Weights of a small image classifier: soap at rate 0.0023, 10100 steps.
Rows from block 11 of a small image classifier, named by matrix and row number. Rows with one number within an expert belong to one neuron, the router's apart. Each number is 500 + 25 x the weight over its row's rms, rounded and kept within 0 to 999. All counts start at 0. Numbers have three digits each.
Before each expert's rows are labels from the 100 images, of 14848, where the router gives the expert most weight on average: "responds to" is what is common among them. Only what is clearly more common there than usual is listed. The data: renderings of 100 made-up gadgets, each built of a few solids, in any pose. In brackets: how many of the 100.
# router: slot weights (model.blocks.11.mlp.router.weight, 32x256, trained with AdamW), inputs 52-103
# up: expert up (model.blocks.11.mlp.up, 16x256x256), inputs 52-103
# down: expert down (model.blocks.11.mlp.down, 16x256x256, transposed), outputs 52-103

# expert 2
responds to: white (29)
router.4:518556515487528474523519528511466510539513525509488525540513508506525491538473484547499467486492512453515519470519476502469526506518475480524471509487479522
router.5:524516535514511514456522530502461518494536511529498525492485474509482504451463518505482458472526494530520476492453518475443500501513505501473463515488491511
up.0:512468471451481501526524453513524514484478494543473483546465433546482476499526528568533500534512518517475488485483508508476494475512478484522489485515486490
down.0:504471526479491458541467503556490530509503512491472486483542466490507518543504521528530477502502499504476525482492490505452512528528549482518475498506537550
up.1:543499488504513458516494478533513454489497505531532479529508465472500482495500494501561510505538467506488486455528439519483482497459578475524492497499520487
down.1:509471492480509504496484485515473513488468517529508497499513558482469508470474515442517546519514544497509463493512495471477478505480509512490515499530480489
up.2:508490490497535521465517486480525518490510558508449496504497511495512452466515474513501517522535491541502499458477470479535495490526504511495502496481490506
down.2:477496489517526496520501485504502533492475502473489506512488512498505556528507511506495514530488572506486505490480509514493504533457471504513499491508471499
up.3:538522522500546454499524524464523521523518510520455499510484478517488511473470512553505482528507531499485499445476496494531553485507490511529473516488484485
down.3:491496517525496514497469531508487458502509512507522504482514495544477542532553507473476496486497494508470498519449511454482549483498497495488528515499528440
up.4:488527471547489462534516552521517483536487488527491503524472514508508466483487518491492553463494535509514485499534489489524468495529502535477474487476486517
down.4:474522477503520477504512583493477503527521510481523507527515501478524515530441514473503522494509516502503502512510455526494513458495482504467484531534480521
up.5:514488510508572520506459474480497450515514528504514529492498447445532512503500466511463471486544460517534494514498534484478472499508485526529482496458498464
down.5:494526544486489500490509493480495449456488505473464504481522506505486521486506480465524463516531518461497557527509512487491484503485480499511492537494478470
up.6:507523502489511487520514547495512532492545497508529458499477533495486504455513449524489470502501518491503517487487514490522454489500533511489499525496540494
down.6:481528494542487541467482552498462498500489474477465547514508454499488510510490532517524448485505472499484494502491505481500488499493540542487575510530461512
up.7:500541510520466506509512546504521481499486487514502483533504527467504508491500494533481515517487526484466534525504491484501519498535527479495514505526488549
down.7:495522475518524524485516529458538492529538493480470475480492505484487481490449513475501524521497501495550560534468495494499512514506474523512505531506523497
up.8:491460482518498484516475493489508432472515475477510521463519468543509517514459463493533488506538483472514522513562517495518452513450531488493501535542497499
down.8:491474491464507501493525548510529457469448516504484483493505491512519474516537497518513524512498467473486507487485527484505478493481492504545481459526472532
up.9:520480466496439497494528553537487531503530513475513442493512497535481512521500487475471493499497526484511483480470529552515494506514515496488500481465499510
down.9:486527493510518501519530439513506568500483503516569489542498539462472497468504510512525486492502521482484475494509491535501518495509461536486502487521477506
up.10:491518474504499485517555560516489513547448473469482467526476498476457480468518494427493536520476460500530495487465517500465466508537539501490466487522508486
down.10:470482473479528490519470535490455501542504533493510527498555494481497507499452517481503483550473459492500493522475477500452456517475551500477491482503483487
up.11:562517477502482475536485501505521517493536536554460521535503509517473443527494473483489546479499547518542557491503506525502492471509497470520454501499516507
down.11:468537456489460493519497503497510568523481489552481473511516481539514473524502446464508447521461488499507497487462509501483494490525502512476492496447517483
up.12:518440499476516501528502510502483464549461489510506488514541486527488486535524472494489492494511487502508495515468500472530460487525429510529495499501502497
down.12:485509464520518489484518522505454447543561474526477503481500497507508570455514521508449473463513456504532497489523487515505484498508455516483521488454531546

# expert 5
responds to: black (55)
router.10:505457495508505517488468514495518478540515471530453485540465516488506538528517469494469469535464525494498506508512465472493464494532483509481521502490476466
router.11:520505468523461526493542489531530526517510474461457465518531543467532486531539511458523485477519531488526502473490468503513524469488485536510505468537533508
up.0:516476436498501471476451487487504493518507545486474474489477480470476523521489512478506499488533480502488494492498507499558500501504521523504498519513484516
down.0:488465477514495504537449527517467484477439486484518456563519527487495500526511456462513487481502533502513522512500503495486506524457528544508521510497512513
up.1:479479533495532520494478455479496511486547500517548544514497501521487557518471505508488507514498474511494486505537479472468516542527474518494478494514557518
down.1:512492523490468454460493525479509553521506476482530532496538545509468523513514544505509534455526497505518469507490451555505516524521512495526511471490522582
up.2:537502471546557551530494511524491473518474521536509537519479446473526421526534526500487520455507494527551488487491492515500440499485468490512471459520480492
down.2:497504480477432498473464537492513476483465471485511457516536477475503517514491474507531498441508499494466449490508443560477501493514546475477476505481482492
up.3:524489475528481471469508449486450531510501463495497542498480538505452503483562553525486486447526532483535481535533525510497473464497476517488510478496503475
down.3:516519507523470526506492526507489509492520509542502491527530480472458526517488501456479528499509515466511498493475531479493500507520497441514426518469492475
up.4:510511496471501445514504548497484534465506489499539460501484531458487508527494478510511508483528485506504458474480517506521478510517569480502477529507487483
down.4:465465487507473509508505490507504507526459468552525495476513544539506546488489494507486529500498508504555488495503504492473465463502434500476502460466486508
up.5:497496512474506497523527467472492469510513488520495520514548484497476526513487512519509481560504457490489493487505516453446549539512453498531477531556507528
down.5:496465471503513506502526467482536497530526475499505518507489532485492490469458516542505533496524491504507509516497487494501545470541465525531461487498478478
up.6:501464497482503443486494435498504546521496503479494471505496523515499515511508493492481544537500492501496500494504498494556547498494471487493517529498502540
down.6:527521507472496550511511508495468535491508492498492514493471464488495482513510519537505520534514500519468495481460472468535533491459507529487495511474506505
up.7:455483539502524508473473470521521501485507487446539498421498517479457498458503508501549495457486477491523533526501484500521486480526516549485496445493525515
down.7:501508493528492518508496507492554539497426513492531499511483492471478543526488477496492492493513480512531506449531534534531467478496501527509475497467514501
up.8:517488499504475492460504479474513481457530517518499529489503516463536500520501494527519485511473453490504505493455535515466468502482510442513460522510500510
down.8:514479440526512496470504506477509519453496503491561507557530494528526511468486487527557484480523485498490502497502479497483540507495508501502512492474449490
up.9:486521515480508495490487478466453508557527493479573516511538459479458503416515480475500505481503500477509539543533462481517538502490456518472478474490479518
down.9:509495472538493533488528482486507500530544480495477495532478530490492444527472505518470504505484481508489488535538519469529495493512527473456513473505491511
up.10:483461501495488488436489499454456493521472509508495507542508487481515539517548496455436527504508511499514483506447507518522499474535487488514522490480493490
down.10:518490548506511514488500523467507464486491533495533516500511520524495494488543524519517510465479536505513469483519469518491469479513487502460494531532505460
up.11:535511490492507453464476539494512526481514528482494519490550532511459469469516524515515483518482447493530522496514495487535546475527519471472510503492462570
down.11:508470494528534478507517544495499493488417474532501490524479509508508522517501476506477448546512493497498491496475512508517490482510491492482490488512497481
up.12:506480510478503510525542525524543492509523483509513490496474481474550461463523541514477491510491459549514521519535499484491471470505519461475513548465511498
down.12:493530483533495500515492503468517482514475529528512517480441483506505461498509484502523502502486470488532485509485539490495490500495491498552452509480495523

# expert 14
responds to: has a torus (86)
router.28:475562474494494493479481524517507488465503516491497523512503517496528466527470483531517497522535508513493502454506505471531478515510474510469497471508498520
router.29:456477488476502500522519525462494493482481506521532493528542523478496460488504534468475524485524483496488525469487455478476456505501495436503497487491493510
up.0:478537508542482489509524531487469495493524518509491489479473458478479498485513517525483484525482465535471513495478521480478494514508454444518510502483496511
down.0:457486448464442461510571506498530468509502556488523503477485516500551502550466460453507526495507482519461549507502473516471492485502489496509472498535506514
up.1:490466503483502544500514517511468488548527475508517502507472480499517503485525483530533504532482513496505492502525499549450516517483499455527482491503482492
down.1:511522499450518467511422487493506542520508497522535485501495458451471473524498506480526516455456484552519497494524485488476532515455513486522470492531499515
up.2:481530482491525488516518509495529499462529447515495500466507519496466515502501500559510481526438504526507462494451472507515473501502480514486522457473557510
down.2:508499512500513529511470473504497470496470475534477506482434492509547485531450494498489530453493522469500489520487480478497500519555510522514477493509514468
up.3:504516501535504498512504448492512502525485472488474507499507498552515519452485493511502525552509490468452511538452482479504480467486530462486478510476500490
down.3:525454475512533512527522507511489522491511486492505508487466457534447484521495502508526499493513504499465526469492470492511476539503454542475537534467501481
up.4:512484457492461507536506495480527533521500542487498523469452491513473521511494485462474486514484527499464502511515526495530485494526506547480520486572527559
down.4:498512512483528483488489512536504475532491477484518526532485478523478535498504472470453484502490471469495480479529514532518478475541502487520543453502495493
up.5:474493488516470514444488482484510480503480548474479518485513483531495466480523496476504492540473466514468519480503554532488496519501518488531501506548475493
down.5:514496516524513504513506496490479432486496473510485488501506521468526498499547487498501493516498478493501536519465503507538500470458558563485465517486506480
up.6:498521493497489527508500488481489522480509502465464515494466508492475531507507510499490514475498538485424486504482553506535471518464493483513566488506519503
down.6:505500546502482478497517453517520485482495498511471482518495499542536496503518460498480468523488492502491496493511468488452528485494508512490508523546496494
up.7:478491493487472450527519489473532496498508476562469492499551489469518480491507507520516478447530464541509498494497490508510492502502503521488502550500533505
down.7:514507500494545505481477497465510487536474546515533519532456500515500534558514514479488513488530493471472517497498492508507492540517499518477489523506519542
up.8:508526508519474541518471469479539446480462488508507525525458550509529529483465427499502500504483495487527507477515488500488493496524507491535519475495517481
down.8:502481499489518499473494533497504522517505490493475493440498504474498526497464497533492464474477467521487517519471501477458481521496484514503519511505504516
up.9:544510525466487503515533471489498573496496542509513461524451494501524485528535521512478468486502546497510547504488532489432494479531521505520494491482540507
down.9:508531474528486439510486568508508479456449517484509486517512506516520477507511453479503509546497505535472495506504516515498451506500531505486472522515532491
up.10:531483575494500468510464511467537522473510456514515503526479500522478485523527517453466525522531544475539514510469540521462506469481540508530522496528480508
down.10:492497504486505512513487504560502495481524511519542509469569517498480473521508537551551454460507474472497520491467525469473492462470488526482485492556532481
up.11:493518493495500505520464468541472539498487485467506553492514501511528485449469514518491486491549516472498440515535520489475494542525486563520519546486518523
down.11:495503508464486480517472491521482489543448538526519516539531487475561458518485491498499534532517496523524458485499504526487485505539495488492514485475454513
up.12:519481507532493498483521529487490516493532494504468474556482512491554529500501513471524456489510524514472509480510501482511474498526476464474515508502509480
down.12:524510450509509494512484452485545517504475504524507512468473483474520461489504508473524516544480510501447442477523508508499488525471490481519490481553494515

# expert 1
responds to: red (36)
router.2:498490500504487485501491530469478499473511508488489533477501448521524510534519471529505540501488502491510465508492469500499517532512483501465477463532474487
router.3:475486510517496488487520482522498463515499509512480498522510492499503499460471487519541517511477481498496493528469493518469518538477523445534471480515518476
up.0:473506464492498512472578521506478491509511531487519467529516505483497529474442480537491498443511465480475466491510504481511455487508503490547521557474460476
down.0:534533506492521485499504507476462503508505494565498461503529518480483525504532518506508522512474501463479501519520492514484498489522494490478500442507502502
up.1:450476482495479534507490494498469485445491511496515520495486479488484461501531524501518532466471505494526492509475521513473525504485502524514566546532467502
down.1:476478524500481528498520492492517513501522468493530519499487495503497501493523497527519492476517499504500493518480549487519526501517513513493487525522476461
up.2:527541499489462519487492464533467529535517521506458542471501519519526481524540523511509518505514445450472501506513504505489502509482472480452486439519497485
down.2:488491495466511510451514503517477538507488471528527529508500498531482557518495510520508485464515508495493483535504510504492505475502469499534469487502513512
up.3:498503484439482539457506481498491511490529487481474528484496505512495475500489473472511505497472487505433473476520463486535486498532516488492502466511560492
down.3:529518517514496498495515526499511487481496465503522516526517539496509511495497517455505510472495523492500506493497490512529484507536450561490512518461513525
up.4:481480508530489440539474495471489464487511482501491532478519507483465492506485485509512511487546496517494536469467546503509531506521484501525508515499509450
down.4:511450486482480464491491487470542501533546503475515475481492529508512510472446472484483482493512466498517515524541467479467508505524536534484476515490465489
up.5:507530490473509549503438495475519481514526524520485464513486509500500511481510462528518509520522470471496502501484500507455446492496484532499526521519501553
down.5:506478518517496534555515471482515476460504486493478489505524466474454516481460517524474497465498479481459538516499486549494523503495523459469473472500507494
up.6:503512516508468504475485510468496483526508556514462516473533488472501463520493551464522491471518462517458500499467523497511481483469485517495534545533505580
down.6:532484512524527499508509444510461504490495497422507526484482492508496559513551539535476507477537511499506474462551504519483472497531498506522534498505494481
up.7:504510519513538534503483482479504517516511554490492447521485520508485558512513498525509473522484538475466509523490480502495473493475501514461502507525516520
down.7:491466475515496522521518483500464525497460501477461509435490493537477491481482507525531543491481553519477475489504499492503518516428478499553476528524529475
up.8:487491442476508508518509476490502474472488499485501491504485559500510458512501516509480544484510564500515513497545485531499495514487469442527482464543508433
down.8:517480473498506495482522493516528471497504548500497446525532484501484537555539522446501493470512542498443508513486508465483512528495482494476539532535513533
up.9:462495492506471499518517484510516542537542518547474480499493491483509470530502521529494508494533508489499492525476508469529484493518482463478519481449478522
down.9:519466494527496528529514521483464447524501529496466489485524498499503499496512494486535464526516490498457508506476510436517524514498463505512481522459488493
up.10:472468510522475513503447482510582454489483486503481515475463495470489504458490499485486501487509504519501490493484465520502494488528518450504503549511508496
down.10:469520483534503462481488501470487478500511450498504520501489479510498524484469448500526478471509553565521520478496479487487497472483508455488526540478485490
up.11:471510483469539517507436462548520468519508505492478503518491498503526483497513534503536503491485491506500481474482569500500514484500516563516497504476442518
down.11:480540495518504492515505509482472465535506500513493509479508503476515498486512490487495518568482482509500538518497520493500500507515484530511508508525546478
up.12:491497539489464505530514488523487511482511506504487514528489491503513488493488509510480505520486518545493466489482495487475481504471481511469515481513509489
down.12:501480501504515524477471501558510500507439497493473571517500506462530488506555513515500479475497458527495474502503509506495497479516461498469487487437472530

# expert 11
responds to: glossy (75); yellow (42)
router.22:493518483523482493461476571491553494502527454520489486472512472492510456533446513528460441477502503469524528505503482499540519532564486475490489507505525495
router.23:505449472513495479487492481542534532526518496509475534477459494491456517486484500453512508493463493512525504463536530524500531499498522536524537443540471495
up.0:530496482510472452462477497502515471433536518476534484525516508528522485468500483494489554498515527546523457488484500541491522482448512520504500465479529458
down.0:491510447486494482508502517532485513516515500509500480456505480462439507454458486461533526475487484512488414539466507502498529484456496497500472466473481501
up.1:490504455529505485484548497484551508507487500511453486452523497477474493479460500526464513512486522491523507460519486493501482441488483495465505465479487481
down.1:499472524472484522516521522539515525465501493503507504496469475470522517534442488484470468545538543509507506519501530451486486500514528532490459481510472492
up.2:504541505463488496534490494483492490487460504514481518537495529527447500496494463463490538509511483485509526451480492516522528499488470490469541470517503490
down.2:480465510497514495483513520530495482456497509502514483451466500539503505445507496510495503473526469508531460520452501507465485458512478529496525521529518501
up.3:476552504505482522501489571494501484480490511459464522520567508503492518488488536497528489494496483507482522493485470506480538492536487473476496507548494482
down.3:506479517531491507516428496487532478499467497456504495507518491499529469504565474494498523493493531503484527548500482511516514494491456532514518506460533518
up.4:470490509476491508502529516532540481477528463526499453497525468495484492516526462469525498516513526469497536527506546532512516502526483451523544496500440509
down.4:449506502536502501500505432496480481462549500513489490470530531499497517502515512527453490471449479450507495493501477500478492539531474471526479476529470484
up.5:491533476516483472535482480477510485512475498491517439531505518425501476513557477447537517487511475504482486499487503511525464485497495484467473471534489495
down.5:509497520508494502524518495477479475501522504480506548519529483537526459473502476494516466491459531520504508491504501511462510502465466475480476543501468486
up.6:510547475507532480480479490523490492529497495499489496549493534504497495483510443451474461498547497509529473485496487532500486499475481521512551510498484488
down.6:497531499480488549511508489494525528473489449533508526483462508518497507525492509536514525453492479491500484484507440526491531523565526493493503461523502496
up.7:514496502482497478532504500505505508518488537489535527540509517478535481487486498537517548471495529516494490449431476483512496504474475471555510507472480518
down.7:493536497499466528530495462492504537482472466516477474480498500490498514482469465522479455447479496515498465505486492502496537515489455497505499509548490537
up.8:550505521492510470507514462520481526458529507510467495491535482478474466464490480518515466464485515498479527469536507534530461467487468519487525465485492533
down.8:478450500537493467527518519467546507513483481536453521499484489513500494468489448504494476488483456499503495494464505455502502494475507475493495478460506518
up.9:558529475473500508494482463460474509426492494541498526488483475493500498473513489468481505487460474559493505474513521551534523491514493528517504501507508496
down.9:504550511481460490496534518468516475476552526476508535507502521495443508521498546483474511458521484465504484501523497483490592515477482453451490468462491515
up.10:483531464508456484526485440470490519478483536523493497494564479519483481479523478492485557454497475515515517495526523482498496461536499446500554457519496502
down.10:484497479514464473542504458500503586508406493511501491537497507471460492489459500481474496476534514478490433500512496481500475451444522465544491517487421526
up.11:513519488462514510526520467509489495519483516477483520487478501467521489507463477494527445513504487507510480489518502439506468507530498493528506527502501493
down.11:469473492566508491503504525489529452528543486489462539489505495539502507546483479507472481497503564524499564534495510478591491466511506543513482472505448550
up.12:462512448511527529486496549488462542484487492494530516509559509522469508525465475492488481472519486485497482502492495493509470498485516476522517493557520469
down.12:530523519489470498482524482507525521530479526520484537535460534490508565475491529512508495527472510500519476482496493530534502460527477466475508544500497474

# expert 12
responds to: brown (40)
router.24:464465475443527455509473485523438470487503504513527457467477541506530497483509478463482510479473493496467493493505454516504502497486534517502485451496503539
router.25:534536525523539485521508529501507499483479513488497487497500510479505510496497534488493477481500524467498470479461493472523503513544500466498543474526497449
up.0:482468521479496528497496536528477524516524481493559539488506491459511457499465549523496525489465482515523519514504501539523483517502473473471554472513453471
down.0:492489520491552495475520507503514471482469490525531490511491505533505515503522523497527433492479501519516540497481475474470519460519484463524515507523505485
up.1:488482496501488512452523523518501485483513523521486518483479492514477496510518491467498465533528487497441492485486524508497517476547529514503494480500504505
down.1:502519496482477497514493487495524490480533519511573473514522497476499483465467490472516485507516458499497496483512476468516484553488471523491515551522525497
up.2:503520485510498469518508553499521506512451533465508496498499485467529513516465555499498536459512477508447475517501502475528495482555483488511514497534513477
down.2:506512463503539547480507481489479500470484473418486506516535524483482467445480485497496530496509493513544535544460477459496474510496487452496494501517518494
up.3:481471475515448541487496484516503517509500537512520488485489494491515546497484496480501489503478496498466495534515532477462537516481476479447520496538471496
down.3:476480505519510475481494479518555487492480529475517486499536479527512508472466497518522527497478543492492494517499476487474473492507523488516481538509480483
up.4:496474507538515516522515520522478508508506457489498532541477508489476504509498500493528512477482503532493493503493533477500491504452526527479491486510522545
down.4:518503479510541538452485502482500469482473517532472499472538457492496451516529493485488491514479525477540476466500514507506494486478516478499552453523502547
up.5:482504551453505527512475481463498476500484496521503525491531476491514545478471497455494487462503513479486515504509472546504561498533498480507460494517515524
down.5:504532515498510468506506510490524498462479491504463497520540494499466515529500489518480496516524528517483501495493460492493506504487520513488440505535445519
up.6:500531458534481499500510500520538516487496502496477510470504483532432519537513489477459508518483495491482512539549485546486513516531473494475492486539500508
down.6:507495528491503488509484478523432477512449460467526493518525504482483522497484528481503452512505497530522473515522501497487498488515498533491507451470478496
up.7:509489510455479462497498534538504506508511498482484522479452498516522469479480506472488471500462508529476487495478505525528502484516557521544470458455452480
down.7:546473515492465528505509526520487478513512476545518509516505493542487488497485470491475492459530470467528453574521512499535520478490515466497500494494525502
up.8:548480504497478499534540468503525494448494467505495508519519490522504503478522453481489488503533470513514482517520476493453438505500515479516515487489525466
down.8:487467477507508521505489486493491493511472462534516480521532497501501461512520555524443517486468529500512476464500442471515464465509519499535483515505529491
up.9:461518466509512535463492491492517513512463502529459515459477488501518516554500489535493523450494494478524420472549489502532502485502499536492516500484492544
down.9:474508465509504485497504509476472532468476479537504524503522532458500472490475518550524482545490493506510518468534539515508445499560506444516471512517441526
up.10:481498499477464480494518514495517508517517531466478505502529508491487553459470518505525535484465488512486511430538505495507478493473506521492514484470528525
down.10:507499523508478495575476549468515459460511545532557540514536516492512519484486539474473494474530482506496483550497487465498496530490469509530525545501528498
up.11:488498537509467498475505423483553494512479473521451537495532477495482464494538500521490505515481451468532545507486536509517515455510534474484551493475512532
down.11:476512517495475450504521490507472541429452481489525453517505512502504501500538453512521509492511481486521475498524433518514499487523480506436510474495474477
up.12:481464496477498453530497536490468507537541508497528525446488531493521521545539508448488477521479494517527501486519524515487549508523528535504574508519471512
down.12:506519523502494530483515519525499508499516480481506478527481473517489531499486482459471469447473504515492466543526500508493505521515532515495537521491517496

# expert 10
responds to: teal (27)
router.20:504498459502524442529521464529491555472472527469530468528483517511519522457477453502545454526534519457458509464529495458534527520519506550525520476510535488
router.21:459524533488494478479550488521479525475518494476541535495503499457459535516440483519506509475522546476480538477547509477540463502521470503515511477469518504
up.0:485513509509505490517539520515486523542478496505509504450456483441495522471512460512549458558496506488484495506502481470482487492513512465490494505499493461
down.0:544477488497555543488478531494501512483497479460492503487508500497489483459496543458496470496515478463467508501486548526509514493499492496474498540502459494
up.1:506499534516512491504500470436526509514473500490516499501514491521521476468522521443493465510484501504511485490513502481496511484458490484505516573490512516
down.1:503508496459488505509550491495510494494541447535526515533480427473515463519485487504538454534505455474489517482536512505533485514508504511477457500491459481
up.2:491470520536525483496496521528504497502517501500505536526517509499508443481527536484499552464521553516542496517473489509510498540506505494498493517475490492
down.2:497486541477477489463475529534475507514530494552533474483522519510447521455483566488530489473458513580528542478499510469481497514494518504503511512496512495
up.3:512512530501473506513488513448539517514511479547529526484460454521524431526501498499521470513466483467506514505412522525524527470465519511504541520487507472
down.3:499500470517486532450544488478501480486457464517505507475489499533561519511485487464506515494500542512502507541472492515553500456510511505485518523478488463
up.4:536523481478518554516485466511489473477498477501487462488479467555502505474490478511519457486499544547542490505492498463499539497495458480481506511490469491
down.4:473527500472497517493522466490461507518489475509566471480511563529469445485475493492488487485480461510510506515476481521513519468535474506487529518503528495
up.5:479522502490483470536520455497514493524499477498531525478489512511486498495500521498494512441509499513520501487492495478524515477543476545539473481508481504
down.5:502494504491572524497504452511507476487520494478496473482519476493522504483488513521512521482490527466536495454511524497547503540469494474510486462535514474
up.6:503507506500493559496463517485500515521499483523499465521500496505562565510499492499522466552509530485529511511464525489468482518519513478456487501475503470
down.6:491503530483493525485516491498531523496465522519514452534478510483484499495488499468502493500520486494546519477490499532526508514558482485494516540512493486
up.7:473494521493460503514467460510477503470511461519508561494466493495540476524504505502502523533528550525488511487507497541505483482514492520480500514478478516
down.7:497496513541522466483527506473438495497462488526513456472466524542508530459524539513468499506516535478490532502472493506520499488530507497505509493452518491
up.8:482479546488513519480503525517533584530496498501475518474496490504471488527540541551462528499476520453528485492534455505482520481479489488500493496490505493
down.8:489534481509498510508499513485523499495453442491494494528524441486502525554476426446569535516493507484508497472520541479542482489492482513502468503505504458
up.9:542505498523524494493517466498482567485523502517472493512550479514481474489482501511507558502542467486475512494453483491500488451507515538510454501490505536
down.9:480488498502448477487533493504509460550516495525512517482492487482506521494490523513488506496510486547485462518523523487495461522480483541500482533527521472
up.10:509498461529492534489474507523532485516513496519492513518501530513549521529500505459466486549531500473507477477536563507482513505515480531493472478464526492
down.10:536506520499513502467516517492546493509456504475490495513512440483513522465509512511503434497489501456494563525481474503520520494534492481498509507530555499
up.11:481489516490528516530524421491493495505502512506512487473475562501496480457429511501519520511526532481457468458481458477522501558496523502530489521510476501
down.11:481453510481449469488481504489517491534494504500539487479483544492489573524482526508459502481531496491532524516524530453516483510475479466520495508533506483
up.12:482504502552487526490568476506499453484559500521512494494504496514486497493510493480484526498508480562487553479471473498498493520481500528458493506500500537
down.12:521497499482516512463522475532438479495501509510498534502482479489490486483493487520520511539522505540469523460502480540502486536547468525502477500505507494

# expert 4
responds to: orange (43)
router.8:515526524499472476489456463531515507472522522521466513516481539531486494491512498485451511495495502511521503467492501473497490512486459540501453461466517467
router.9:521489528491481546492480538474497514539484490544488470493522474464494472530527500553476538537512499525506460516496461487463512469490535473519471463488461498
up.0:496487530527490465532524495458539539491520516513495519494520481529488460484475492517430539518518499508545500510519476477534507510533493511496492491476472508
down.0:464496449513545556514470523512452501509516525489508543532483479480526539509484494546506443461505507525481532525499537491464487479487527544489501525493507526
up.1:488505481502491518521498520516536503538503502474542532544491503507508561512477507511535496484492490484460468520559498529498500477547483533490497474509460502
down.1:467509516485537455488502461529533510475480485492516532480522495511490489476515494497488549488476494530504532500528516471508555496527480488496479542455483527
up.2:501521536510469508452485482448560498518528489487477502478525503495526508517515519486520473484508523518476530536494564462510497553574472492520487505489486485
down.2:493508495466494479496478485509530462485481491489466513502495505480526497483505452467504515505486501523529468510543504551527477476495473512500528476526496544
up.3:490489473506534540509524529535444523499513494571535478554543461534511474485480492506512504506524527512487519494467462474552493471435548451526486521489534502
down.3:477547467477466525525511522447460509496466491514528496469468509468468503513530479510532491488532499497519491508493491475529469453471520491539475479480483507
up.4:502516492509500489502504476502512478498505503529498520455491500497435469530478523524490516477514491467519471497530517529527482562577469442462518462510524484
down.4:502531498483493532490517494494536465530483517473490514522499467497426467495520495478505458485504492525505503527472482541487493516501509489510454452497462516
up.5:487504535510514448507493541487513497477535453461493522507514500441478477513499527497502496500556484534477472501499482529537490521471506450524477480500533495
down.5:491507484504512474439482469501487474493489487530465550469460500489546503465517511535482507509472514483521485531487533514512514477502510496509490501488488510
up.6:525509493498456513465530580537544513469514499504489471533522501509498498524535459482511484505473524510495515454519504482498469502505479478467520465518481500
down.6:516461531534504520481470483495472485447508458525524483541547469482459538470502469535490499493554516536488501493519488510474516528478493500479503521493485501
up.7:551490535532520446508497479534503473498449459493572539533493510516505526533478531506484486475508505511483511480499495461501522510468453506496470446495526471
down.7:487507522505502497509442512497523462474516521475485497523482498517487532497464515485464472541458499456548458479477506497504523511520515516450452488517515475
up.8:480497518493530482471489457499545524531512475536498520462526529525509503502510504500470517501543533529461547501510502538509528493479484478507506512473488485
down.8:503505494471543509507504490516526502499477505509531499558486518516430464490487480486498489550483495513498494538522485497486485460491507511514481528505486511
up.9:497524544494484519496461495456511536500487513512472520525494541502474492512528497518470481509480500474481529496550507508495495496463499508518464450456476507
down.9:524490551492494509525465499489537521567483567528438495502471444520527500508543498479491506455482511464528498482509480483488530546482519500528512536488473485
up.10:486480491443538514507471498531537503504502467488496549502496507526502515483498540517525490469473510519516528525512522520504567503546486536504493523542513518
down.10:477491506478459493519492478472544519433541486504535506525542521512506525494472534530473507496485503511493455496492508511494486528490488490453493505462476514
up.11:482471523514473478516481497487485441469524495499498542507464563544481601494478503508482481509496538511542507523506503466482519508475466495485520504507506514
down.11:490515482500523517506475495496541500486522502529485486491490503506464433520504496533497499516474494496526487489515518509493531494483534462522490502505464527
up.12:474459485521483490510496476527466502508497525493524496485499505525471523465527482478492512523522500512541471509462528511505502529478477515478453510503538505
down.12:445492453497493508513495498500513511541480491497488493502499496469527470489479535511509522509503486489505473523537503535496540478499511495474498497439470486